From a checkpoint of a small image classifier.
Model: arch vit, norm layernorm, width 256.
Training: 6100 steps, batches of 128, held-out accuracy 89%.
Rows from block 9 of a small image classifier, named by matrix and row number. Rows with one number belong to one neuron. Each number is 128 + 24 x the weight over its row's rms, rounded and kept within 0 to 255. All counts start at 0. Numbers have three digits each.
Before each neuron's rows are labels from the 100 images, of 14976, where the neuron reaches its highest value: "strongest on" is what is common among them; "peak at" is the part of the image that holds the peak. Only what is clearly more common there than usual is listed. The data: rendered solids tumbling over patterned floors. In brackets: how many of the 100, against the usual share in percent.
# fc1: MLP up (model.blocks.9.mlp.fc1.weight, 512x256), inputs 0-127
# fc2: MLP down (model.blocks.9.mlp.fc2.weight, 256x512, transposed), outputs 0-127

strongest on: red object (100 vs 18.7); its colour: red (66 vs 8.3)
peak at: middle right (48 vs 11.1)
fc1.462:150138096125115142142151135129116108117120114117097123168120138154108132141145109094130139116117160114114144129139123138109123092149086167131071121132155123112123112118146105120120112138098135112116110133138124102114101097137137122121067162132201123184194105101152112117097122135127118143117114096112116104098185116140133126089071126111135121115121143106108124163137136188115117128108
fc2.462:174143116104140117098130110124131120143134116156133148100108081146098157144096138127114139079150142128140103195145169132104159115139140127128125113109132127141143143129156118131156100136083130158130132086160120097164098138093132139119095136122121169158133121130155123145120137128116139157168138141119104099139133149131121137094130164084120117168102149104089142124072110112171088081136

strongest on: light from behind the scene (53 vs 24.9); count: two (52 vs 25.6)
peak at: centre (87 vs 11.1)
fc1.510:159156124166132152098130125162151122152132128140141127140146170142106118142133153142124169112176134165137107122131144137123150127127127142104158170110150099099135115160103114135099127109161145110126128163129105135149087101120134089118148097123173160125121108146126105124107133095177120149123159142153131116111163114162175167152118158131111123101123105158118149140108123165111122124089
fc2.510:104150116110194143109137162121134143101112109113123143115121126112141127108096119154116125124145133091091122131141074144150136144110119121155108138138120151168123149145138141157196105103122114165127144102133132139161134124133138128129107085122112079110132115108155116150162156141086151106195126148104163116182104144132099092156159139141107163152132125150128078127125161135128137134131

strongest on: count: one (94 vs 25.8)
peak at: bottom centre (44 vs 11.1); bottom right (32 vs 11.1)
fc1.82:125125157118152143118137134123111079164092167141191108096122152126156140098121115111142144140118115145099150121156127128130145133097127141083095123143158119158128113112087111165080161159101139190111112105155099135085125118120124126099101165118124150098120149118120143149080147139084088125059137119146077164114108084086117115143142123085116132153110131112151128135125115129125108121121
fc2.82:131121147134122077170084100094190127085147137113114157139107122149108120132126123097090070194115094120132129132139105128169110111159131120161123150128129157101149134128095119165148121119092151175124124135145152110156098153162148140136114114100137120125097101163135115148128100090152112105168099139125131108115105100110140134148070168159122102136141133110132110159094145154111147106125

strongest on: count: four (57 vs 23.2); teal object (55 vs 19.2); grey object (46 vs 19.3)
peak at: middle right (30 vs 11.1); centre (27 vs 11.1)
fc1.333:129121139130130109123146105123131084100098167150124142128141087167141148087110163149122165106171115157083125141147151082163141145123120138141130128119143123115124115162062114064139147127121117124099102141131105123058097130107103125113136163133181142166153150094137174141099127144121142122081147139127107160120121142111097147116159104114123144137103134105133146100123148152126149157126
fc2.333:136141144147134166130137130114116144129170088107134134114131098113149150127155123108103142115097158146132111113134106114080161116115078176124133112149119117120123156102132117135110109099157116173129159098144159168159126122175178161136156142120101079117118169130129110135124061115105126169149107129076148113129113126137155106165095148120163130087141124173092146152142125106175119129130

strongest on: blue object (70 vs 19.1); its colour: blue (34 vs 8.4)
peak at: bottom centre (38 vs 11.1)
fc1.451:119121115143100156124113132101119134180104152145162128101128121170110096121102118127161134145136120172122137138150099132106085159093136197138173083122153120143129116165144094141128142190132158132137151137117121106114155201135150121084139126132123142133138100167131115163128139143115124124100155101114161152152116102177110123140149129120152131140166078093148074120157152159140126154130
fc2.451:124116147146130132135139126145151152118142081100084102104135141130148175120124126122137145093134135121116137134123131100137188098115080112128103099148146153109109157107091130111120159080162105125077155146141160119145110077148164100139112135120112104127107194070101107128118125157117139116135121171145135103124144149139146118112117163116147139097081134171138144109137129086097138094125

strongest on: count: one (99 vs 25.8); its colour: yellow (37 vs 8.2)
peak at: middle right (35 vs 11.1); centre (27 vs 11.1)
fc1.449:114111117122127109141095130093116098103135128140125116112123136151127122105130154116109129123102098123093111094130081147052115083119117146077130161138146137150149157137140152131075144149138084117087074109106095121094145160157197118147137125104127116129134115108094145113116103139111109136166114127127129079158115124153105090137107113128106132121125134134115136101133114140140104146145
fc2.449:150117148113117119159158144147122090146118135120150149132128100123119137123116084125129116125142124129149140150149139135154185138138134097108102132110098126134097106092095133166146065105157143141104133115161123146126141074134178138108094099120133116100148087151145105140169143095159138122123108124123103115127154087062120158103147128134157117152120165168163135155121140099128130126117

strongest on: green object (100 vs 18.4); its colour: green (75 vs 8.1)
peak at: middle right (30 vs 11.1)
fc1.9:143084063111129159140109133117140112091104155114129137099151142129111137155076098086140101088155111097171145107123135107129152140118124100073150107102142143121157111118103120112113158179120086137149145099133132130163111124145115122107106082131106153159152138147115161126099122106129099128134143112159181130126096148110089175140144111150131109145127139133144101087122106128110100143151
fc2.9:130139142109147096149101163155141109107162137138162124134129119104108111144177170087078097137154121153142130148153082150159087130125114139135137149105104141179141134144134122139151104123150122129132127126123130081076132138093124116159121133131138129108137057106118159069127141102133115112113124121146132090109159129102138093147118170127125169107151109152133126175122087097113162069119

strongest on: pink object (55 vs 18.8); purple object (50 vs 18.5); count: four (47 vs 23.2)
peak at: top centre (37 vs 11.1)
fc1.284:150127142136109136143122082156120095120109138147112109132160109132122128178097100101119132135109139164171092105104127117161144124162108144156089124131135126118120114164121123127148091144118123158126210111108139124094127138124122128146066133153092156074138153125161116168143126159127161145108186122116118104160156120095114152116146127130123082152129117155143135177099134133150169098121
fc2.284:125153125127115109122106144124162150158165098121160143112118103145135117130144148172125141154108108108154143119141124113099138149094175152109173140122143114150125141100125087128132120128100200156131076118134166146114141072084141140180150150112118104119125106138094089110111121152126115122153146179146129156118106106171151101127170163136160130103129136132108156115130126133133113141130

strongest on: light from behind the scene (75 vs 24.9); count: two (54 vs 25.6); its colour: brown (29 vs 8.1)
peak at: middle right (38 vs 11.1); middle left (36 vs 11.1)
fc1.132:091115129179129138147128149105164105116133140140104131113127118162140145122131114138093164094126144120145134136125156160090158105103144150178156128088119114134127112137107146125134128170080116130077095166140139172104158126145119108155166118155155124182149099134094135111129156163127161097124129089165139146112115106136155160144151117158082102157137117140106143135183147170085133160105
fc2.132:147084081133138084121155100151116143101130127144122149158139128136131148119142161144087146152141147116080130125123124138138100117091111137153119162169137155133138135054141134119160103083135139129149133150141129128142051134112130129111096139159116105094097115151122123121134119106110128187158155160101083147162155125116164148166118152114120117141114148068159084104098146105141154127123

strongest on: count: one (100 vs 25.8); its colour: pink (27 vs 8)
peak at: top centre (35 vs 11.1)
fc1.143:111153126083131112141161112109116110124131132137119120166063087131134138098097129159180121136097161142130157072133089087114115143100146147084122143133122169156095137172103127150126117070104115172125095141122118128137158148124123083121151133085117132115162147171115150147150084154098116119131121159134114089181116137146163105120140130111102148146163103094118105139151159133121130124108
fc2.143:152113120150139145132127115164166133146090128154112116119170151136088131170130120070102140189153099102176129100116168157103111116140115138193089155115144101090119147117116111144152088131160131151145161111088143143116144114154142106164084134083142140133128114109126102099096135115140105113105140097098170136143127110098102127095095158104121097140133131128135134132149126147125114149127

strongest on: blue object (98 vs 19.1); its colour: blue (71 vs 8.4)
peak at: centre (41 vs 11.1)
fc1.485:120131136182135133187125148131139107119172097123151120135098124146158118093112161157176104133157110068139135124156131103150124124151100171153148115074118154097120114182158116136133114139144102119122134104141113137110169133162130116126168119142100110136141111081132100106119170131141145123137105109144130113128141147122094149125149201159164111117114079139184140112127114138135152141117
fc2.485:127143124094155162151139109152109171122110089102126113129157123122104127146122147086099166097129087184136156142132097089106119125153123125154152103131147136136100121094111160156118117166133132151144120139116177108152092158142121149098095192102123109089105168168143100152112165108129156151112146098096148186135168152127156145122142096096074107131111158098098158047138082141114154129131

strongest on: brown object (61 vs 18.8); its colour: brown (31 vs 8.1)
peak at: middle right (72 vs 11.1)
fc1.359:152096104141176093115126089120144121129131099136163088146089100119172162150134092144094104125154139112134161115088154139114174136126125117159104112138164102153125140083099178133121138102134176152120174127122100120113116147144138125080123145175175131076095129124120089152122098148117114118110114118123113141114124126113128133114099135130157140096110097070157128160153137132160129144119
fc2.359:135102152162126163124162133141124134150164113153129172093160163115112096133189172128117147128154083102077103133140118154160118126108121144125169124129105150122125091151126091138148152148093087138135150122149136148157139131117120120124133094120100139149130091094131160094133162125135146127144169120108140127142136150129127154117108112152065101114138124158112139110132108127129118129101

strongest on: red object (56 vs 18.7); grey object (47 vs 19.3); its colour: red (35 vs 8.3)
peak at: centre (60 vs 11.1)
fc1.371:113121135141115117115159132144116073131127102124168167131157155133142071122152124114127129139146154182089128111105174125149151180071177093157134136127135145165088125109077128160132114125139111129146116156133145157132066113116152147148135148145119143170142147104083123134085146111165141115086095124154174136136118151100158150119198126123105103103148114087105136131130121147123162143156
fc2.371:166134167140126148161146123068150118134150138172092142137105151115144155104114142095144143124086134122139096082116124133148112116137099149106135148141084161099156132139136091191112135140095143115119151090149124129144189147141120127120169135123104094150134125128170169123149125137148115146131165121082109108125150108174129143144102110136144130124139150153093086149128139103113115128134

strongest on: pink object (99 vs 18.8); its colour: pink (65 vs 8)
peak at: middle right (27 vs 11.1); middle left (27 vs 11.1)
fc1.461:116155099118134075144134108093157150137111170135107133133162150140140112150175130149105117117099123143118115085204106157091124121137079082130102121177137141182155166155117117110121102116094110161133155100105143159146131123158130145145120176109157103091125100125103151185146116109117128136083117192149156113131110097149115122089135121115124163126143133152122108123144130126115125143161
fc2.461:108158149147097142115171154134082152115101109072142129140158144143105117135143065116157081105157132150085126145126103123162097122128134130156144124143129154106112160114147128152120126102150094111129094142131155088137144110105126086105136129096126154096111136147161141118082147096151144111140147119151130148099139148139149131116100148127102112149114134111051162089158127097159170121096

strongest on: grey object (57 vs 19.3)
peak at: top centre (38 vs 11.1)
fc1.379:114103101099163084149141132147128150121090125139096136139118109103133151125107128144140117135148149133106154156093127117113107090118155127102157112175129152158178100128133120106159120101184145133095161148133161104129126132125078166097146116129166143082088104138111110080138128133128118153156139142116128186115128120127099147144171130131113146135130136142167141104174179158146145105133
fc2.379:146153115100127185129112136141135150134159136125129106086120172139124087111152124138114114081096152160169110143150107168103130166125106131179139098109158140148142144107135135142135141113078136134140159111138078140118116109126157075139098111122131118176156093118133156152117117093139121108096133119149106125151121148108144121130072119131110147144159110103125136127102103137132110174121

strongest on: blue object (77 vs 19.1); its colour: blue (55 vs 8.4); its colour: yellow (25 vs 8.2)
peak at: top centre (41 vs 11.1); bottom centre (35 vs 11.1)
fc1.163:141115072126086101121109134141147163123126129131144142173139117125131130163130137108151182144144138141094109184163157128134114131179095157139129121106167163127147050140119148108161126112078129163077146131165093159097169117121149172088173148098164126129119111154130145119158162118112137098136095186117114095150161154135157136110129099106161125130159142123159138129159149137167137150142
fc2.163:140132077116151132133078121136126114108152109140174121127128143144115149142120106101149137117100158139085141119133132134057174104136098133096136125084152108083122169145110105129102154101174150098169143104098099127155145133131085068097126104128121114100131131105102094145133095141131145137145103087131123155116130085088106154166124105094150137127128087119137082127144132130155171143166

strongest on: light from behind the scene (53 vs 24.9); red object (49 vs 18.7); yellow object (43 vs 18.5); its colour: red (35 vs 8.3)
peak at: bottom right (38 vs 11.1)
fc1.428:139094121151126107160123138109100094135162136149154091141138189125154138129123131150091181173166120076123125130119167087123129117140087115143097149128099147097105093144141124159131106130154090168101113128168126094147092137123130132079179119137150165076104123096108142156105133135102152070166137106126126126140097098141117123127105113119140119113151150112141138151123160151178157151153
fc2.428:159149127150103162107115121138103164110142156120144151104111112107129106118114139094119126119135148137086122112174126145136145133147136137142134110120141121151156143108139117139112139138113144095124101104143144164088127131147160116126089134103090097129109152111156103124158120118142121145134094153132144164154178116130123131126165125149124134136121141139094130089130106154153108137149

strongest on: blue object (88 vs 19.1); its colour: blue (50 vs 8.4)
peak at: centre (45 vs 11.1)
fc1.466:069129109126135090156127116162144146134122150091130121113133123130143102125158141140123122127164135138154094110152155076110122164131103134122110161120102139194082129168185106179145067087113167159126129113131109146104132121100105119124138134114148099158087091111097126069125166137163126103130075112132148135117137136144125091148119145125148120159142113142152146156121120111124104163107
fc2.466:141119125108134191120154115141094122117122096109107116144157169103097135128070136099143149129110126110115112136092152134095082146084166086142148129115149111095155129090088124121133131145148089105102129154140157143150117113158108114153068123088126119057143174137121136128124119131145112144128161123125133095142108113087117160107152166135130107146102115101098109129155122106139137148152

strongest on: pink object (95 vs 18.8); its colour: pink (70 vs 8)
peak at: centre (51 vs 11.1)
fc1.27:172160105144126081145110113094130133160139155131131167138142148144138142121141119102093120162111143134102125094105128164146147102116123103106167145135128093133169081127131109104115126136153123120140088119119119115099129123102159147117119139153118159112139105094114194142149108096144102193135101172122153109144114145111122177139149126127129142131124152129112119127104110129135118101090
fc2.27:108149153124111158134149086117116155096130133121134099115090146164105154114098148149137127091112139197147137135123144113129093136095115145132065114153120158157109143126133140124157150137124115102156145109162129144147082088132137138126117139100120126136103145171156114111150170172122101081134133131113071144167137120176098125118097112090138126141133083112121147164144123092121134131157

strongest on: purple object (98 vs 18.5); its colour: purple (70 vs 8.3)
peak at: middle right (33 vs 11.1); centre (28 vs 11.1)
fc1.176:128128101138098143135145122144097144109076109153136152147129132155122167133130128094135140117162112135123129174135125144145130142134120115111163120076137155114126106126128111075136150072183116113123145176128117136129165123112150145101109116120091082151128107138121113143093124077089133110126113131118099135134135075108136125186136135108129113113112164105124105166095155112153123142158
fc2.176:107167172159134084152101144144155122106155129099176155089121135152146135175142136113119156109120127133123140132139137082129148088159140137159119131101142113117169124103153155181148145126099164125138145092133092112151109178131135130152143098137163141127114124102143126162138124135092081138136122121131107082143148152093197090100137114110109142141141148124170135159165154169158127123160

strongest on: brown object (73 vs 18.8); its colour: brown (52 vs 8.1); orange object (42 vs 18.6)
peak at: middle right (35 vs 11.1)
fc1.250:143082161101167137115142143121143145148109134119101161148097162133148094120174096123104132125119146111110141117126181126085137117081125097094140153122134142098136117108086184123119120122109112091118106103115098126131132152114123149140150117180150130154161052140128102154112111146126100144126170141141146152130118114122090123122143137133161183147135113127135105079084162111125104115120
fc2.250:125133139124118104094118136151133088115187121123132116140131099130127136127124117122110137118110142127124106105138064109150129183180088119151126107110158125132085082120137164146092133156152153121139131104146102142151107115135128122136126131084086149123091199156115137132144139129137168100107114086076144109113129125121170139136164157160090064106166140131105146109139103138114105146146

strongest on: brown object (80 vs 18.8); its colour: brown (64 vs 8.1)
peak at: middle right (31 vs 11.1)
fc1.260:130166118133145143103126168127141152117152065106139177105128134098168147092146111175132107132136132123092130113142121088169139192137158131111123115107157137134109126121098139139093120088100126147141118097102123134087135097135122135108163125135142129105142123115190149142113133132133148122088103148116115173079129121146142123111135156162139148135117135099151117094165129172126091136151
fc2.260:136156096143090153102173099107115131128143165099125138155135115111150178137139116138087106136137149116150142110134116149128112125133124098109133091097114134117111174121162137147116142151122128152157143181138139166165152159139135109138177080123104148094099114155136105077125082140105151149115087152142190117111102151139106127129136126158109133122115121101168123128125136121156127114113

strongest on: red object (86 vs 18.7); its colour: red (57 vs 8.3)
peak at: centre (44 vs 11.1); middle right (40 vs 11.1)
fc1.464:130137142118141173160123158137150095156104152118109151141110149150149132143133135138129135101130103121136129117124161121170116128120096099150139077132131129086152107071112149117124161120133098130105138157139141085119082168162134158108122104139122163120121134159121126135102139097151134103120150110118171136138125141095143136056132146144118108125148138117124139112155151129151118160174
fc2.464:123124112147078140099098135134133133100132139121105098141161096091158120129143131110113114141139131159109095130111117134135127155133172187094139137111139114174144141151108083159141114139100131109127162085097140113118127149111136110127096097145128111112141134154091091104095111113087129158172118107135127131142124146143095114197123159126140083145087137180167117142112135114114133085113

strongest on: brown object (49 vs 18.8); its colour: brown (32 vs 8.1)
peak at: middle right (28 vs 11.1)
fc1.76:097138104136139150136089107146191116071159160125161091099165121077090152117128173140118138087130116102105117120161174167092144141102153129134136143109117170139146108159107137134094125149134123146190156119134139123128131133132106158093117146165174138141081134128144137144111174170156085080133133134118164133159146133156138172113161088118108129147127126066127157152136102156132120118179
fc2.76:142151092128173065132160119126109114173083092161097145140084159161156146100110087102138112131095112119133139092162103100125106121123158122129124118138116106102153122116135183152113124124124110134085102122128091096141112126126141102144126135101097156125148156106120130091111142089089130144118141161110143111140115110124130090166122136161148136161204135151148124158096135136129104133068

strongest on: purple object (77 vs 18.5); its colour: purple (33 vs 8.3)
peak at: centre (48 vs 11.1)
fc1.24:152157114140120109134135137126112131162094153126115147113154152134147115145153150129119094165150112151095116172157116119104131145161149161161130132150122137133148134142135125107103099111115139137142133125120141140155163118129128133135152178125117112125131073117122169175165133107138176125142061159160149124142172106110115105150156127093144176107144153148096083144099179108132136163132
fc2.24:084134171141163160125091107159154130118080148141160109121146141122147162132164116113108114111125128140173126170134119136166135128152151106128148126117118112153123125157118142113158125137133139199132100125098118105107138099102128175082141122096149091116131095141157137102159096074093105139144120150103085122122149110109152142149116153146103123111158142122136137116161112080144110076134

strongest on: green object (89 vs 18.4); its colour: green (56 vs 8.1)
peak at: centre (30 vs 11.1)
fc1.81:133116121132074118134135112117127182147089161158151161141127146138122074111165167114124147121153128122116148116147100136113122135147151185128128128128124138101103171122157109120135115152105091151132152075099094128119130119089147129091125119115108137183148114120143150100111118124106143119136125134166142095109139143136117151154177129118162141093147116145201120102139134110105108118101
fc2.81:174125137100121144108127167174149077121150153119130099106090086138126161102119143131085114098188119128106136158110068157114113166130072129145139105123127115121093150151124135124133146105129133164145172143125114110133132135102128143111115088149127115071129145139142156101137158139131121103168126114156159135088141114099138138130125170121096125127219144127122161109137153123120193134159

strongest on: pink object (60 vs 18.8); purple object (38 vs 18.5)
peak at: middle left (35 vs 11.1); middle right (33 vs 11.1)
fc1.389:129111131121113085115123086141153142134119156144129165118139109158139127096113096114113122110153151114135148067124164131103085150114108134136135155131110106142162157131124120129134096123105136114120082167152129114161106140111150196153118129120130145098130137126158106118116125142149134144134190138140080156121102129104152131174108121123122092132165157154126097147134137088142109111110
fc2.389:123115134142109112138127092099093112124116117141100061099109126115124122203091129115145131140078102159137095173134127134127127089109127124153079146149153136120124113124159122087133161156113141124149129124130116161138111083158104112115137155205097137151164103144092087135159168108116149104139151143105104144132132153147126140160116142146110127150150097122089104119111106073125129137090

strongest on: purple object (78 vs 18.5); its colour: purple (70 vs 8.3)
peak at: centre (31 vs 11.1)
fc1.442:168174100148086123156160140129109102127115150135130120136128130120127104127156106104161084125086171136148114092089109140127105133105120150134136132121133099077124186118144131116143123122107116131118145122123106109133125119130104106124122126153131153178136096089116111127125137125098101109119158155110108115163144137119143121106121073185195159090180126115158128151114132109109145115136
fc2.442:088084178115172146153103128140122116083156071099133138117123110149124125133130156143075175121113124149135146126154145105176118118142106132120121114131122149129129111138097117148118162124152138118108098105124110096116134129105142133105134120116152152119120114148190114122129098141114127115138142134148168140135107142118112141141100180128091093130103148139088133145114151157156131160132

strongest on: pink object (73 vs 18.8); its colour: pink (53 vs 8)
peak at: top right (45 vs 11.1)
fc1.119:106117161149125138095162108086133158082150107151107117170123124138139149146135097093157079114126122112063129127143095155098099151108131123187109133132108131103106145144147126168133148141150121117121168105129143130140157123143153119178135156151149110114113158138103106112145115144138157129124118115118140114154133136162132109118112075114133151161135151125107137165155109149167112122128
fc2.119:138141133109122085148129179146123111121086143089141128149127132072136102112223105105088169135109110070142128144108082100120106127151124138138122146132121094149123135105110095105123115168125100093143154114157135127152124124081113109132172097114154106158151131129164162128107150129148129111141127149153101130142150129098111146122127150134160106107112093166130104107127144111127153109103

strongest on: blue object (71 vs 19.1); its colour: blue (49 vs 8.4)
peak at: middle right (38 vs 11.1); centre (37 vs 11.1)
fc1.343:167112109126124136123131098126106138121070132156097089136154113108155129085150116124121145098098114162128150153143206143104131143117156141144097130120120149130138108140142132137126066129141140144102109141155132126125148183116118141150113146097116121159089094094143151120093148121129124081087126134131100125140101129129147102130145148157161169105118126104100110156137098152106131102120
fc2.343:142131111146117109157105115169139140103084120161136084136140126095092109145109120107117130100114115146115085129127166123117113171126123116101129127144127130100141168119138110125124133151099116111140179139154125141094116106109124117134109148142115140109148103109137155129121126118136134098114146104119129133125123115085135154159128120060157155124151151154113112124123145210144131108138

strongest on: blue object (62 vs 19.1); brown object (57 vs 18.8); its colour: blue (33 vs 8.4); its colour: brown (26 vs 8.1)
peak at: top left (42 vs 11.1); top right (32 vs 11.1)
fc1.172:162155134126130162091128126128143131148135114104113149151152106140118169093140164114121144141126116139141120126141134120174098180134120193163108101173111125103152114100138121138103175137133140122159126095097097100156103150134118141115094112119143158104129118122152158080118079138131147128184147158122104180154136149114155100124164161113113108091139098134124167112130137128130121102160
fc2.172:111122108102124120157173113140092112133093110104132145160124099124149089152149087153160123099120154106121162116127137108071172108129153126108128150085128113134088172154101171100115112123144124110151134117096151115135165142112101145133122176157103083154113101125105127151174159119142106114126121113123140123069090117170127157099134133157133169110143127157078139143127156133140103114143

strongest on: light from behind the scene (70 vs 24.9); pink object (46 vs 18.8); its colour: pink (39 vs 8)
peak at: bottom centre (43 vs 11.1); bottom right (30 vs 11.1)
fc1.15:098114115128114148107133130137159112095151128144133139137091127130117130131107114135119127120141083118155108120083137153132158143105133123099153131119104172110130141096164095113144127132132159090123102125134113130119110108129158104116117176106126132115151099132119173116110140197112088146117121129079157120162135102113150144146163151140168100078182164105142073113100120123132143124162
fc2.15:167110131083156100109137167143104103155104132132110099146149116111150109106123143134084154151123148139122162114099128093127131157142136132121112130141156125123170093118093114143099093152111083182119194166093138122147141127109109127119099114120147149154108157129127072123158125103128136123124085118182084144107101110135132138164132155147094128159132132158141138157117117134145083140122

strongest on: count: four (68 vs 23.2); yellow object (67 vs 18.5)
peak at: top centre (42 vs 11.1)
fc1.468:098126111105118154159112176147130102181101169147078162148125155136094185152097093114123144154127146126107108158124111119123106136083135129148139166130119154134153110149127153144123126075118145150141132149101110184105112121118114097088142135155126168161112156128129134115145113114089068152176144105101139113137150156100096134129136167137125132167114146173102164097127158124082146124105
fc2.468:142140148118129094082082106122160129106149103144137120134105150113129154130167113142124158108088123127168167103106139127118137104131129152105163149114153079141110151119131121172135119167127126099132091138127156131129108155170117131148139129098084144110119100118140155102090121127154174165098114138126090138133088111120095081110175123104158139102129131146152127156128135131115100178148

strongest on: brown object (59 vs 18.8); pink object (44 vs 18.8); its colour: brown (33 vs 8.1)
peak at: middle right (41 vs 11.1); centre (27 vs 11.1)
fc1.482:160174138119104138135157122105113143105126139132146123126139150153129146104129102122147112136122137099117123138135139110148141150101103096108119120101142111125103141122120158133142093080115133070107153103163099108145099123107159102141134132123120158121131195108141093132129113133134098162125172142155158141112145167119097130131079085184165129118160106127156124082145110172082142102108
fc2.482:111124117118184179144113104156110111120153139138119116126111114093116134154157145140113119163111124136168152102124125125142110152122177157130159166151126133148115149174131119129137158139136167109125114137065155094120114133131107151107132077101098099093131095145126131124152133122113129117161106127129142085137132101116135100126165102157105095097125149087127120093110120083140110146110

strongest on: blue object (39 vs 19.1)
peak at: centre (28 vs 11.1)
fc1.243:171163106171112143100062123111143092127111108143133170105128110124120136168135145142094121159140134156114097107084124200135104110097118099114145151114155141139156091114154136138103135151100112163141139102120139142121110141117127149109132169145108136134149118162168104090154149143112153125086145123168120148117148112154122152137154138123102084138129154117139083129176156138113113088100
fc2.243:128133171134121144149155118172104135154126113129114088151132168106140123100127096100130109100108098094155146125169128086139124130139167190126113104136105126110101160121174092094143160124117125158116107158095080137101150103137138127132094141127139128140110132134099113149116122103112094137148125122114144141123074121124121112121101121097170139125079134136158149135092109100102171150132

strongest on: red object (51 vs 18.7); its colour: red (41 vs 8.3)
peak at: top centre (28 vs 11.1)
fc1.30:155149136132135089144154145157107142156104125113168163144111104106134131148163112132117092091100086137132163127111107124121106159135154150155157128173145108166159155180157117091137166135133110104106140115129106089163064106132097135153131115139163108102120121137152130125097097108116142169143174125123117057138123150111113133123134117147157163112058134147102143122118169170130146124115
fc2.30:114112098097138150109109121135139159117073118080117137121165137115116141116077113096143155136124128159144143102139137140132147113143150091110128174119159161139099149105125138130080111132139109134131114112099134172075168166130127102143130161128119122126119155148075139105127147171110104136145085123081148176121144140139123124125147113130116124130122125096126138141125089167137125094155

strongest on: count: one (62 vs 25.8); its colour: orange (25 vs 8.1)
peak at: bottom right (40 vs 11.1)
fc1.465:119133121129131154167138169157114074107103092108122080133122145110138123154082113103159097143165107107160155118107148140164117143109128121107080099113125121122127143112124072162116064110141100128151113125102125131150124122154178120114146128136120126075140149117101145116100171114092108108123148128147131140179085122116136139115125142154140128153149148112151092105138112113108058145113
fc2.465:143120121114119093110155086128116154144123160139146160115123151128143136117196163128129156145132121131143119109138078096162094128107161116120127137096139194163140139145095156148157142145106099131094129111098119137116148125147101132181144071107153140193116114098147101136095079128134136120145142131130143115128170112123104122091103150097148124098094115130103139126117105105141167118100

strongest on: brown object (50 vs 18.8); its colour: brown (30 vs 8.1)
peak at: centre (39 vs 11.1)
fc1.221:158114122170149092135146097155115149147075136117122088127094124167123141121108182112111102164129114169112166093083121154098159132077187098123111122132168128121117141087128153138135141182130089124113104159099139098126139153108109152113103126128140147146115141198108149142143102111136144120098097144149134116158147145141139176086153145104108105098121140123130124128127143125167095157142
fc2.221:133155082121126163080143095116155114146135135148119190119165129143117136097143090086092168060163111120176107140139101129178087098097107140099150128150092114129139104140150106136150167100132128163114157123109099107142130114082097104138112096071099105139126092153130136092100161168120097138157168105112085124117128128079142059181138111120166133117142134129132150151128159123090110081175

strongest on: count: one (80 vs 25.8); its colour: white (26 vs 8.8)
peak at: centre (40 vs 11.1); middle right (30 vs 11.1)
fc1.103:105125172096127077116169111115128110116104114099153095155106144119131119146102084140158126190119123131099133130138131129094122148095137115087185162127139137172115138148137121161101078083132139110087173143142142130143098086128119119131124151127120098168114119134099121116087168136100156108114120103144094096134133149105088125123129089102111118161152118123153097120150135114143113157112
fc2.103:146118082164119119115202104117128206124135131157123124128143143122149115106103158156155130070125145100141117121113135088150151155123133144168121163155109125106154112116117116132137103134133121137116119109103146132087170129183120136169105111102159142110105138119128175146124153113154106167145146139105161166104092112131149161147129158145094090114102169156124162183166152178093153106108

strongest on: green object (95 vs 18.4); its colour: green (37 vs 8.1)
peak at: middle left (39 vs 11.1)
fc1.364:173142113115100126122156125098102114156114148132110187107131134111143123138162142141099114094121187127101181128109094095164134128128090104143098171109129141170164131125105103107132164101122107159140136132152121160142110113138116128115131109083113135162162126141128131090139080127123106134142152148166151148111140129125141127109116147086123144136144110128169150098109121145110096168121
fc2.364:086110144075152171127108111131166153091148096101133110143100110142148119119112150128104143109121076141172087122166145157152092172159141202129129104150100154129129138111123158124136121118167116146155143102104128109095152123096131133161140092127141141146105128096159181094124126082125131086137100146106112143078124127096107128180129113170150163152134118168110126097133169112110152096134

strongest on: grey object (41 vs 19.3)
peak at: middle right (48 vs 11.1)
fc1.324:184146118119133086137128118138116094143133116149106084088158097164142086168136107160155132133151084105104156151136148160126120155108091159137139141105108112126146130167112126145152102139103167143114129187127147112148093108150155155085106111139178101120125129115129138143106131133082134134103142128134160153096114125164124140098160097126170093137087104126149131101125122121098113128142
fc2.324:085155155141166155107132101088136162129130136132121171107145133121089087086121111128152119101116122184144127139171082099131123138115102145129112096099166105126080122110152101098100157136147121144108110146134117156102131142108121122126155114122115140130119151121153129106192114130118124160103126157138104077157127154094143098106073143098119174132117135123122117150139144129167131143129